Rows from block 3 of the text decoder of a small image captioner, named by matrix and row number. Rows with one number belong to one neuron. Each number is 128 + 32 x the weight over its row's rms, rounded and kept within 0 to 255. All counts start at 0. Numbers have three digits each.
After each neuron's rows are labels from the 100 texts, of 14976, where the neuron reaches its highest value: "fires on" is the input token at the peak. Only what is clearly more common there than usual is listed. The data: simulated telescope pictures of galaxies. In brackets: how many of the 100.
# fc1: MLP up (decoder.blocks.3.mlp.fc1.weight, 512x128), inputs 43-85
# fc2: MLP down (decoder.blocks.3.mlp.fc2.weight, 128x512, transposed), outputs 43-85

fc1.136:092156146166148164067134157174132137177146118115095058167193108184168172130099140071192153117073113140142139075102143058153100075
fc2.136:150128095123112103128110132134149095111142133181192127086093157144104087100149123130132133172122157111184075132140139180113144158
fires on: "<end>" (55); "bright" (45)

fc1.286:173156107121154150114136146150079129102106100145099106115128164100100095120153112155116064120069110080165122150175092118112159161
fc2.286:100111178125107081174149060090151125131179144123137120137082155130157112138130125160094137125143117128128148185088133168081132199
fires on: "flattened" (62); "-" (22); "round" (14)

fc1.396:085174116130138164066130135160099140166118088126092063141138116144167138137107099087187158122057116134166149095108097092144123124
fc2.396:145148078121119100123089138163163094133138142140168149115103136131109104099132119164152089181137165092155095174154143169145149153
fires on: "two" (100)

fc1.97:165114076140191133074104157090094085091132166111143137113131140092115070127161153163159104189116140112194142108170091128146145151
fc2.97:105105104171156112151124103076175111132141149125171160155080167146109098142168188117067120141183124107130084165134116172123190175
fires on: "a" (100)

fc1.155:106085128121158073160137166178060145076140117122075136086150146104131113087139080144145127123135090114164118120130091129121127142
fc2.155:148107107179136137175106135106129085125141155151176153131060172182083102102131155126074139153170187104116085110131126143094166114
fires on: "-" (99)

fc1.137:090071105218154108125130120100114104094153179116159131114097154106112090061150132152136098137145171091173138158131125141138148164
fc2.137:117099144131187117191148090144117112133170185102169167176049129161085055086124173153115097136165128100102141146117137083149142055
fires on: "a" (100)

fc1.128:125112165085114157147123107155165164106174120154130095158093146139152118148152049108146082131144089133116165122160174096122136125
fc2.128:140098121178127058141163141123146169090150158153128144168198118093178174098160110098085142107142103124165110146119120157105100107
fires on: "star" (94)

fc1.263:083096114175211086157176112127091142128143150081125124139110170125104096087139178108083130103157132098133103141122106110079199145
fc2.263:184147135083110164127086164104132120128078153152157135062091147170086110107108103192113094150092128152129102090200117115139133115
fires on: "<end>" (69); "near" (23)

fc1.208:115125124161138162067130128164143109122152106145112105161179077136138126112107141069163124135096144160110171095119154072148091052
fc2.208:139121111126135110143167113101147141105131129158162108064069192122077091097155139155107110114121122125165089156173101152102192183
fires on: "barred" (85); "armed" (11)

fc1.228:070129134162231170127153111131083140154129117078099120181125140117103104114128184062092150114124119095116125147098117109111181128
fc2.228:165161115064096159114073169099133086128073135156165141066089128142074100129114107167135104173097154171135131086189112113127134118
fires on: "two" (97)

fc1.276:101113099130193118118134169130097133093081162098112125097121172137100125110148122171129089128118110087177100102147062135121173180
fc2.276:155093107096114059142123161121120067088134128161173173091114096098165112150140133109119149150156151138180095086094134166079125112
fires on: "-" (100)

fc1.355:118061102147122077165157163130101139092080193135132167104085143152090104059103108199082092096174152119105127095117121161112147135
fc2.355:131121201098129135145131117116091170095116120138102156066133124160133147107101089172097118087094104122120138132139122137117155151
fires on: "near" (100)

fc1.62:055113107173141111155125111148093091154109148101124137137105129150090108072102126161129076125164211101114180139093101122157147121
fc2.62:096097162144167156169129103110107084124178182101170169144063140135098098071108142184118081144140139087128150140110148097147166075
fires on: "barred" (97)

fc1.171:073136131169131164096120154162118105166120108148107097164164089161138127103092135063177147129083144153111184070054130083146106055
fc2.171:137132094105144095137164128120139112092133146139152110052076173137072086098149148166131123138127116125191051163163106144100164158
fires on: "barred" (99)

fc1.34:117106120116172119175132160114099119115099185068098123118083172136059120096112087191104138139193119173134123120174106120118170149
fc2.34:130150094090110118105116167143127140123113128169122116148184082103168146155138110089150175147108095163180150060117080126127083117
fires on: "pair" (44); "cluster" (32); "arc" (15)

fc1.293:108158143144129145132165144144105194128152100169098093108191143181128191148149111079149121076080098100136084138091127145089124144
fc2.293:164155138053106145131151056136144128083168132162217095106099120203139127144112111142143135131120152084116076112115157158111114123
fires on: "star" (100)

fc1.40:126153050147168154106121108109147123080187145130174124136144132108146082112199169119154072147122101077176156142129159100152161166
fc2.40:173140133100095066117128086125168144042134099160126086127100112075151111198178105113167139151104127162190136146158145129108101203
fires on: "a" (100)

fc1.445:105126111150140089137177096149093116100160124134140139115126178121096116124160121129130081089128153071181091153150085150090138152
fc2.445:077121165129146179147131086112097144155149143112155161155106103153151126085092146143126110111120066103103190118062139077180137054
fires on: "near" (100)

fc1.386:091123132148178157078130119183129118143150119101094089168152075151140138101102145079181116125075147147115184089108142061166127087
fc2.386:151122082121121103152115143090161083120137145149185120086075182122082107145179175142123098181139145126171090135150103131093188182
fires on: "barred" (100)

fc1.397:112131124157095158106121120152165114137143109176144122186166103149138123125116139043148114133114118157106166096073165081129082013
fc2.397:146109106132145109133117154110135125060121140130151102054057150142066112104145121174151154145128152128175085098155095149112164153
fires on: "star" (66); "merging" (34)

fc1.52:097160104077118062134142152109125125109096144148112121101129146125123101112168073150129120126162124152161146062129108152100166152
fc2.52:120105165142121114124150134170126199096100106146092157145189091122162178111107098096115122067119058139101146165141144097141100105
fires on: "pair" (62)

fc1.8:152067076178123146064100190134119100068114129153107162112153103097120132115178077134161094150109117131195138074156117114152106114
fc2.8:127141084093167109156160141089100107134102158085157140094063122134111060166132174157096081147180162141148115133142076120145135176
fires on: "a" (100)

fc1.318:140100107119146046148137126125109143057126142141128157080076178081077082087202119190122069139131109117155116151178095153103173197
fc2.318:171130108124117087117103145114148076110150145160197153120110139116137072139158165127129126170100158140168068140133144165093141131
fires on: "near" (100)

fc1.10:101109114113212148101178107140070142103124117108126086140148159121080107117129145131136084116106081056144122132136083101129169142
fc2.10:128156108133097136060062200114124066154069112155103144097137111095097105158129102140139161181115164176155156100136076180149119133
fires on: "-" (88); "a" (12)

fc1.17:103177117110169149075126108070148136158152165088156076140129139125158142166146160136177134160136103113173148131135113094145147187
fc2.17:153134089101134104149155110136135080153131124144200123122099142163085050127138199103128143145103126151137037159095126117069146094
fires on: "a" (100)

fc1.162:109110126154118123114142138149116110133130090161123120140158097124107101075111165047130152122104133194118162110085131082110095055
fc2.162:134144112117127087135154136118165137135129131138141114073072181134061115087155143174098114111124104132163091152191102151123188183
fires on: "two" (100)

fc1.284:147129109104143080080105155114145107125120134147139114104117174106118100155150146126174121177096103183185123100166081109089157154
fc2.284:148135080133113072134108160106151076152131130170178152143110127121111085171166194072136139172145150128167111121103117143096137119
fires on: "a" (100)

fc1.459:098136135163096148093141099144186128127163083150121115189179095101168137129137126062144112127119143141093205144103177096144101084
fc2.459:154106097142146096144109136105153143077138142152159123041057149102077111105187146152131102124134123151160107118166075147116169205
fires on: "star" (100)

fc1.66:132097112131143065163155118114101148087124118134122142092101199094088090073154125168087111126121105136155090158167099142070169170
fc2.66:168118106142132113151082152112135083127127151152181148097054171150086061112126158176100123205141156138140091120179117127108175132
fires on: "near" (100)

fc1.344:138133121095171110167163085050157156134158180124169097098084192120103125111142145170110084123127093088131105179139127135081203206
fc2.344:189158114073110119140135165099142120168052117120146140089105169145106101156107153140093149144144136163125054139153095165084132136
fires on: "<end>" (100)

fc1.498:070083104189171091135129150179072099096121155104110131095140118159102125048123118150178095117144204115148139088105092127148136105
fc2.498:146127130107130121188096122095143077154126143128172125109032164132099093135124180165114139170134144135108119118134112120111186120
fires on: "<end>" (89)

fc1.444:146091101125079065118132191180131140077097139180125139111128115162137146147133099110148125121112129178137095055123115125097087090
fc2.444:168091134109151131175135134114099166033116139132125134050042111152080083102133105182117108107122127123159112104156095089134114164
fires on: "star" (87); "near" (13)

fc1.407:068141116169173180084150139191108126153118100132105070172148114174126127100092127074173123096078148127121141107089125069152126066
fc2.407:143138108106128081121118122156143091112127141146157106073084153144093086079122112179154105174105150122189110150163123155115165170
fires on: "barred" (98)

fc1.380:115131071125119133111131166111135119067130100151146157143179137089156099166185110106132121142141128079185147145117125147129115148
fc2.380:186140136088114136148155063141123162067159115141123098163115121118110104147157154115160140126110090155128127149169141076144081104
fires on: "flattened" (53); "round" (47)

fc1.236:087104118086194114142150111091127138103126150085139100094117153115125105117170127150155109154117108129179116141140098119118188192
fc2.236:153114072108155090128106156114077073085109119153138160072147078111134106149132134095125138146123145123158084104094109158083148132
fires on: "pair" (52); "arc" (35); "cluster" (7)

fc1.85:072120116150216154120156107144054134119124143068098118151124146142075127123122164132107100094148145056110117139127099132141175160
fc2.85:130180115106097162081051170111120049173081121142118153127114104114088129146115110134125157174096167175135177077148089133130128113
fires on: "barred" (100)

fc1.480:123095095162129117201140168081125125108102183144149134093084179123112123121160096183091135129165115136161095114118092149078147159
fc2.480:125176112111098126082088195152109106146075108152105107092170081119161127152125119109183181168088141186177112046110087145149042117
fires on: "<end>" (100)

fc1.447:153225106120135149102110166145069129122109117127078107116164119101128132128160098170151081130120102093168162124145097153155116176
fc2.447:117088173097133087168186067063152157088160159120167137076098153129126114133151146159085102099155095125128113178121143148093168194
fires on: "flattened" (71); "round" (13)

fc1.5:122086124110173092169152145109097138114102191069122132095085176143094127084121111187100127118179124129141078112157102150112171160
fc2.5:128177109092092120105109177167130155115080093153101096144184084104139152154122101089163159139087108173155176080126076096151095121
fires on: "pair" (94)

fc1.29:087097130191134125139153118109096115158137083127120126187130122100136103164118171051075202108144136147102127152069122119072116090
fc2.29:122174076094125111101104180166109096132075164155108152059149124168049105080145124171138104150080122180179127065149041101148127126
fires on: "two" (100)

fc1.463:096207125115117185122131138071103137170112110156128097135164125115191150172134044138158146117113103071149175090067102145141130144
fc2.463:122079145118121118166194159121134171099109135137174146076140147199129131109129113137104075080134127100094075184095159165125118113
fires on: "<end>" (100)

fc1.281:112126086096175083152140129097107133084116169121147144090103167116109082092180113174093100133160117096154096139136107161089188174
fc2.281:146127121105105060112132173175171145085080088170094120115173097089133169156134079081140132112106108161170146147148091104112099166
fires on: "<end>" (98)

fc1.39:063134108164194175092154129167096127159115127123111081158139123189109126095086134089156104093079153094120137104073118078149149082
fc2.39:141113120104139096145117109123152071112133157140173112097055161145088065087115129178133122181120149130161125161159142136120180149
fires on: "barred" (100)

fc1.451:090140130156140175077121162199116109161108101131104100159193099166149174125101133045184164120086161149114123072077114098137102050
fc2.451:130109086106132097142135133108157073093132149155198130078065142142126127118164119144151125162118162096191094086108093140099152131
fires on: "two" (65); "edge" (35)

fc1.260:095103111165106126091137153134132111093138084156109123140167091110142103104115114065146152140094160196136167079097141104123086048
fc2.260:146118113112151105176129160099131130138114151119156152065060180154064083102155180176080120130153118135127068126172092145118205154
fires on: "two" (98)

fc1.124:148095078147150132151110177099101093089092170118142157105064172101112093110145081204107129165158140138167123106175090141115161156
fc2.124:130160086121105112093097163128143100118099120148135108121157098070140113164156154102162159176096130184181116108126084148139074142
fires on: "-" (65); "near" (33)

fc1.374:090098096193204166094122159098081110116155175108134121140166121122131093089144191094141146151120100121173118094094129098130115102
fc2.374:140123125130142111161120156090148111143132153133186143121058177160077056126155173161089111171181127120149087128194117140135169131
fires on: "a" (100)

fc1.452:124128079130135111153161123078120154100114114122162112115082183084123086099180109159100062108151123086150135157129112136107184197
fc2.452:149097129116100058156141116163151123114135098148082133107141103112131141135120087101119148114126129176139089189131105155053093129
fires on: "near" (100)